Weights of a small encoder-decoder audio transcriber: 13300 steps, 39062 training examples.
Rows from block 5 of the audio encoder, named by matrix and row number. Each number is 500 + 40 x the weight over its row's rms, rounded and kept within 0 to 999. All counts start at 0. Numbers have three digits each. After the name is the row's rms in percent of the matrix's.
# conv: pointwise conv (encoder.blocks.5.conv.weight, 256x256x1), inputs 128-255
conv.196 113:458482482472429553503489451500480490525506507473456526472521495470478496544465517501561487521452437487500500515400574513481517492506461554513464486581493488499470468494470454536495489418402524513495494490499475506493482433465504475475523507535452492493493434480412455534529480474495488478457535490519458453552522503504522455496526479448512506547500459462496495462511473496509541471482
conv.197 098:501480451525509482509446532502466486532523482541454440474483530534477417487530525531528445526437490473458495521508434503480515531485538455518468493504520529502425541482496508463539496440542611492520476532559559488471514478525502532485422558497448635500517509506495505537357561466407461503532488419501450420514496458565486511449442468505524514522537506448497459446503473481461507538601
conv.198 112:467609449476465484571540474440604481498570520461538519500452443493525491482467433541498515563521516508512515513499508507457414494465479484434468505500516512544494511490514524476448538472487529453490492545465443541467565443489442454487535465529526471514448521446497559559532550479470497440521508493465447455447589504481553534545463512416501520453502492565523538491450561482604512409540
conv.199 113:477470482512505499489517445434453493518545515455513585586541504482416489477554517486372485421450517553530599484610528512456484473437504445470499470358446490465454509535541425470520527530514531478453528477543499502520522511454389421493546531505521471514510520489477480460512482500526461467563517494525540491455495550540484526544505493527493505554453470442543534501519504471462534526446
conv.200 095:495451491535473499508581450472506472514531520448591542515547467496477521517556474441476529519480435488519495536525487501528463469496522520489427491489449539533516509503526471509476509460497583463475511483471622492491486513441576573560489457464486501557473553461491501540513492537581467502460395533526476511584444434511516488494495407492513536537517574500511440522538490446491557447548
conv.201 100:426504578421586520458486438477450385526496546538533481532526515472458546490480559486474496482487620432497479494506478454504530492417463537456512510499557516423470490469463476532499568522488384424513544516525493520493472520525493476514479503519474477459525470443485499536540497584540479479515568494511453466461440501448437510450486513480483512494469502527473443569500495492490540480455
conv.202 123:474531468455447562498530732443474547470488540555410497472466474569494494514485464463560509450491459518490456475452493527490476508590481505470496459504503506551531513483428509432447495440495489511458484527521476491522437487533525528430506511428548500483482491469491499487455404473488437510466508452524451548532501522482465471495432465606537457493429419466526503456437431562476475490473
conv.203 108:434476499504511515566531477494550573504463477489611464489558537536481580500519459482467471495424564517594489503470537485513522465480503512501506539563461525491507520462516520492460434525472497456517572502457499544533468469487482499483467423507571534463487567467500504481495436504483459501513431532495532470511493427479482559456513517537454497488433527562497444556492513507437540459555
conv.204 096:522424512499510597489459410473588548489530444507545478422464528527484460488463487513510515467558488470531455454422493521536545438491439530550481572461546543446525494489492491523521506527526484475502419549529481418468473545525565482568495553536526505437504511426492476517520422518489562419467576492526448468464479497518451512484475486478462554508493519508503451520438480575416460416525
conv.205 103:442492443520450468449503506510519509438474504452432425488548490464500513444510543509527513478498457489437576538509475509469467532533457560588482506454453549469499486461519487452429500514497592538531495460456409432577516513489557545456485510481470582520571450543521442528561535512433515568495597479542516540503542513558496559450496503415530445576430476505484522460459501534542424513465
conv.206 107:510474496469481460528457515516550498519456480478531420475540469441448461496500592493534526483504517516490401496517457500567438455533459523448498477457467478497473540475553475476483387519538476500469560471455525483525425507482540478493435462488501577476513471501559446606480464517480463495534530519481481515527469560503580497497471462556473459477512483450479584557559546566495512419557
conv.207 107:478482542499499509500555509458488538505520490567561497537465502430493534436503493516490472500496556521459451546454486526479451534527529499493459492600414453554494543492558550572449533515469462497419569483445493526515476470555457536523540493513499502548491448525566514530526553547445483514538415527596497500509513428489521532518504480485492522467443494547500548529431506473521389524501
conv.208 091:502424523488572398545531497429537542431503544456536602496522514490521627414527491528495508478588507536483518500518494487496493535521512558579541529505514510501501465493480512474500543483484487493564485526569453547427493412522440468533495524517556516472459510502534511530486448450480460529433492448459512450525526497559517494531577532494542452543503527526485568560471471546463478539494
conv.209 089:521472499491522462511503512519474485531517493477512513503428499455477471452433493459565579559505550555478563513539518538515478528463507505505527523456437526486479502543506533489481466469577450560490584505487520506487589460466494467485482470517523549503480480490522457468531525447514509427600486517432381539511477478508509574476502545447494424568466545491523529468510500527521546541541
conv.210 095:507500463385473460586507501530493516510481468472552444526560475487554468504447473479535597530549505579551525491528489563510501517567476469476486513504498498461487495599552513570410515501549512505459532446486478501490592458569542506503505516519486566506487486426486497535504517451493521566583445510500549465458522502558499450523513499602520515509523544473468556474512452490488505514500
conv.211 104:594510473451499554441539492507490500510472478523557530517452612491512459443463472453492489490508522539540498492451562433490530540457476483486571479441487540538522581434517469583428562485496457541483504540573521458494497558505474498519484535525475530491568494526494497490498586452447561501440463506459457548500481506496495484556540536451498421490494538546469497518472517505443478474461
conv.212 090:505557455499498482496507487560492440554496542435479525504501554427451447493524550469589460511500525521571484574424510472477497583520422460538518528526504537545497512499482563526479510541486434577452460540451554530474512555488497554509453448468436583520417532459551462520411504484508535452466433526472497442573531536491541509483450522533559460427494490514541511466533486550455443464500
conv.213 107:500514457511486473521520462526475591525464498493449510520506508493473506575513498422519513471554459510430543491500441538491481483552536536426509446499487475520514452479539512470526484505533490479456475485457505539500504514454453497531518448606487515514538500470491515469514447542555561573550452532540518403486509500454451513471446431562516511460524471654503478499572502435462534504495
conv.214 087:503444554486500476467556480429477396459443451496509421519533483516480513462477490496525498510435471453547578550537543522536553488465468414543523507456534490473489582491495443536489515496508528565471515497556486466549509547467469513514481469523453557477479499537467494477479498534505535474435483497436429497536519521424503487507524466497448534493498479580474529416487464463463516467464
conv.215 095:505506541491510489557492518534516515433509464548495471496497522572473484495452477483494556416543475518541421457450485481429465474518556443449489497487455457398498463479441501550549530510514491513513480470498492525516470480538493495499444450470504506501536495431429499453537464535544487532572584448470526481500459462468623497493500460533455511414612447479512496481494519451488499452496
conv.216 100:459469484555448501566540466511512481450499484543566449482492414454488562488476580557520522482494457453494505566534464509545550477499507506514444486506512529527449495458414511492485485511483589516483518453464522536556526499486446503537476562518566582489498559461501485542458493426457483449457481518491558569437440484658601508523480464486539484514477536572549530549458517562467516516525
conv.217 096:470553484428477461571530499531507484569446519498502489508450517508545538475460504548513562492458487515580514529453496502528465525430474565486495540423497535551555517452534508530501540470504542485462485588517492483527527530496542531476502536480490439518513563431416559493462495490488533568436419488567495484471565502483402481486546445475470536486414489511567505531464506460524547462501
conv.218 099:480483504466553472480450429485521570475473519541582487464452529478434434466537442488552533472505506476499560487469499509503549507443461550494483433536422478521505437574516537497518387456497541538468483475531508478480479567527522517510463459455455477457432525444510501534479460481530463561549525515478558554506503538519471503445500510466447470498529460463592488543472507488532514497516
conv.219 102:522466452430457495510489506531469555561506491524510482456493558508484444478494423470430500442475582491520499447503590523475447524541477539544465497490446549583554513480504480538546495568408534512481484484486495520472458574511529533485469501559506502492523477475516522530412522460498448463543449515515471575503471420514424512512460488504489513471544493457496487517508536420539489536520
conv.220 103:477523504502522504491466561528483501493525576489563490472536450421484419556610530506551447504501505545536486480551500497428509514462511585497497482489488496464504441552544463493474578496466449528468418493455522552543465541547524469489526476481556587427548558475492459513531507465533544591483562469508466548481438519506466440495507474459491474455546510475534562484445514534552491526494
conv.221 108:507446484435482458533570524570447498442504465502452515501525463536480506461517479479500521498564482516488548517476448546507432551582487498476455413464522498497399467513504529459494494445538481499541510493582455503464514527536488591473580458522480461500555499479510466494480466475486538525509530434480453449529525481502496605520507485553477588477528469463533510529515469527578447488469
conv.222 097:465552637524515494462494453468514505551493509489522519440501537495483454480489456457445512515505519458510416486544530456420537514529570484449558488429432508464507509474487512523505451500457588522517462513482527531455432513534560564499540439511538540488505456556475499457508452523573504491561519525498455488501450465480412434489473438530477527476447511484543425469521483428445492462491
conv.223 088:506546460512501540470514457502469434400444591472552487431537609524501457462537466502536492484476489475525480484467578475505521613489462519494474531502483489426512550505503445493500536556434492538461539470517467463489510564459529477434447520499416509458501483466524447541469502551448459466369446515503493435475475503499521559480502487464522443529500556530514561477498450488485531506560
conv.224 096:485485501493395496491563490564434470432498594478466541549550506452497540427516472520463495509463489502494535530482573467450488584400550438508405599473501507493423525467421544452500488527537555417503495487501484523543505471491465536462480456589510446493568547475514484508458449503548474495509517542481464424455525510561521470477495541475519464546415505469547480519433498482523488483497
conv.225 094:498554432553453519546424466530574484536561478501492524446508466483525521490449571578559489513477553559546510486523487432518523495525485580528512414435515551467498503505476493551470491550425462562512455518508496458557504540502564400470500563509446536489485496470479518522439450491502492534520516509474568545464497580529483511534487435467507447535499526505541616505449508553517431445517
conv.226 085:508503507485531503468533519486462489520504473557411530500442534471436538532527480542409446509506483524546488552506561496524500465474437537496444474470541562502587511450537545398457559488491476487505478497498537485533494514526412533502570494510539502471423498378595501573455494394497418501546546572464493451514512490508458452536497553578461496518465519458501501481458533510569498453507
conv.227 091:495556494541539508547462511487508485532471470474485533517508482475472556529503443603453564519506536512439504476514459490471517539505556514515489452474611531551523409476457527520554585533512507456512533478528451495518534463469488429455476470465465594489511528461530565485476510485607554495550511520501500556505560518475501529563524483496443385498550470525463571567531511571567458531540
conv.228 108:542430463512459484530526454462501433461464475591491423459536488475507523504512452447489457538507436526430462489509481543443449478505511516544501444512519472451513510469525552600502541497518590541490498511433507459471484491445559528470515525588514513518460425413537512504460492512516510471521485483506624460532457522495544492536516475443499523483483557442537476514440513486421518480513
conv.229 108:550575549554502471528450489489441572512541472492561572515447503502546476507419451573526382478544536474481590525473504467490511533543432555559497526514530482503466518489471480519488488475557534464486519536461468483552512478422505483505533526511441417476496472549489490506481521452529454505507471501535480484525551465450459423583482482519521460486519526456587478498488520513561476452491
conv.230 090:531445535484548446486551418479496543413523593431578495517420462526447455486565558496488546450497447463524596488492532478472465530526490593445486509449511482544469462504527571468493525483511565506420503527525549576567490595485480530473465465498474522485520437554617496597502559513495534547483487491499528447446513513542404547468521536396447546570467517561595449489477504469552520491456
conv.231 107:502451500441483592547491524569609405498478563458492637504521481521508489483498518511588439541523537454542412483554408474455534547492511476481525555517584516531543508434494520496488491553451534448556488514576476505468521546496527504458558496538467516492503490464520416500530489527491531545646495512464504523530531484489519487529476480491492484560472508525492484536486504540414512521421
conv.232 086:498474576508530582484437395532544531502522512466465415527450529546482422509524474449458499485503499510536503450516532517472522535495508478528517454524479511496470545557494544514472517508532437477509454570508514540513416537545460436563471498491491481517527464501479495480468505424485456473457528483496566503417507511493491538528462552460472550511524538549530499489527519538555536504445
conv.233 097:511448443535483531532488464492505563531555467501586449497536483539489480541582537452605500523531517530509506452518475543473535462426551526431525484466513478475531529464612444500519459517477461506521585449567472485526479505482589498525497551448534533477517526519511568537520433452534520552619519452495464580493541494473546495549521523501475481503495540517492476431484528544494505520440
conv.234 107:519511486496574531515510527442543523511471530497476559540419490514535401498440541520461476473545494415534422442471432502440448549491489537507484544458424541434450480469451410441470505516520511452520530537476475483462525466558586522477554491464560510481483508497494561480525519508519459529467503479535570446520472498491520478563522471490520551468490482538462498469469415580524523453498
conv.235 097:562511499450445502467436427468521509465503437495481501456446465508525518451560549523477486475450496476565455530499472476419460462586497490503468489444549455526539454507482458478542524524620521463485540519541446517577527433509476500431553526538509465498548513531514526471567452494504457489492535493471655599514474411440470568557512495508501467590523477527512547518507470536482489462500
conv.236 097:519572500512551491465577470484527572485510407405456419526509551490516507532519539514590469481485477606557477473482540432543495414590527547513475479458542477485515519519455550551397481525435499472510550505550479600526449469528434407519468474473434418506542536464537441486472481494456475454503591520486508509550520521504545509503542440471506494538544565531505488501545506546509449472487
conv.237 090:543523450571535522507514474441519552536486498498518606456541498482531486525543468470412489486578510469455445503481575454513480500543463524496552572556490513509543431476511510458530530530558466500456510444475537520452504553535497530517532542532578512576427497502468516529552512489467513414504538520521479477509428489528508483499463516515541521551461561377515476547444522515531583509487
conv.238 112:488520555547441443454536475436407545466510452439474457473527528543544478495515470504468489472531459494538492494485578501512539511553530525535412480538497527512505475472446461569518496489450465504470540447514453459443497510517516514507472500448539456589459475485494516442499485503528539469484462477474542524484549534564511494490456497482444519504528520480469479494461554503497474425459
conv.239 099:499515502375514526478424489430442514444505415460494501464495522456508515464461475537510382485501523544453494566470464537456528502530475503489468548473479486454504502485492534470526476482526534429497417498498475550528472491492502520509550469555536509505449495417467476472476484497524539529564523521492590490542495502539526477417479519453502463506541432499505475511534522541526579459516
conv.240 094:445497458498468490514546535432494484538478543588502520551513473471504465517494545499555432567448483519539425572477524466521478572508421438459548536503473561533480478501504496554531555437467483482517519499455512458548494511482446566469494567404480501528413505409443465499379571492474510499498566524446567492462509486583520461519455492441519475492466516584526579509487589500490529496577
conv.241 112:507515493515500451480540548441542497473485486456497481501459502512482487507520492498464524493432524505482495494453471500546497501452489507536516453482455515509455543578579501432520459494552440532468433537510521474506463503444499550539471527487464510438451537448533456511469459434451510479455467448431548528486536495446490476499540507502452538596556525472532434456463489528492521468495
conv.242 108:494452470457426496537448399543503476559503480414488495503479500474464458466461513481431551466494507524497625451516499477484482546484490489521450534467517494561494536481515490474527453453443561522493531524490553473505487449421490465488464480529487499483538478467501476507448477540508523460506555521447488464513481517453473528508484433517472517519477478468530493515579510485525453514548
conv.243 106:535574522492464549469501458548530472483521511507504482450433441444575510497508454525480556537431474507549532448511553541480487524563517464375554431488449530487544537501591513473515511527484557528540448481510520440538488550498538525451422533522511466486502523541494554517440535495526474514514504456527544468485454538467435484490477475438506460484504484573497539589472454522460460585485
conv.244 091:477560543495455451501487477448485579582495486494448502534499472504479516516511450489500533441542488443466487569499530458531474522486427557475498454554451493535511496460459507530480550501496486489455537466493542570462465489433488492511493474417533528581404481462496499518507509534475542447546539536513499479518505413507422465506509505453483534550542459472528551412501584562452504500489
conv.245 103:517578500513559497535466439497500491532546413484492523517546483452501509507487511474478484540426480465520559584445478525454508479458524430493473512533494449463448482531477405465513557519473453476542452516504520463509587497487488434486517465505520522611497465502553451450437546542536540534432544477449517569459586459522573538509541486479448473450560510463521548447494506480585532472555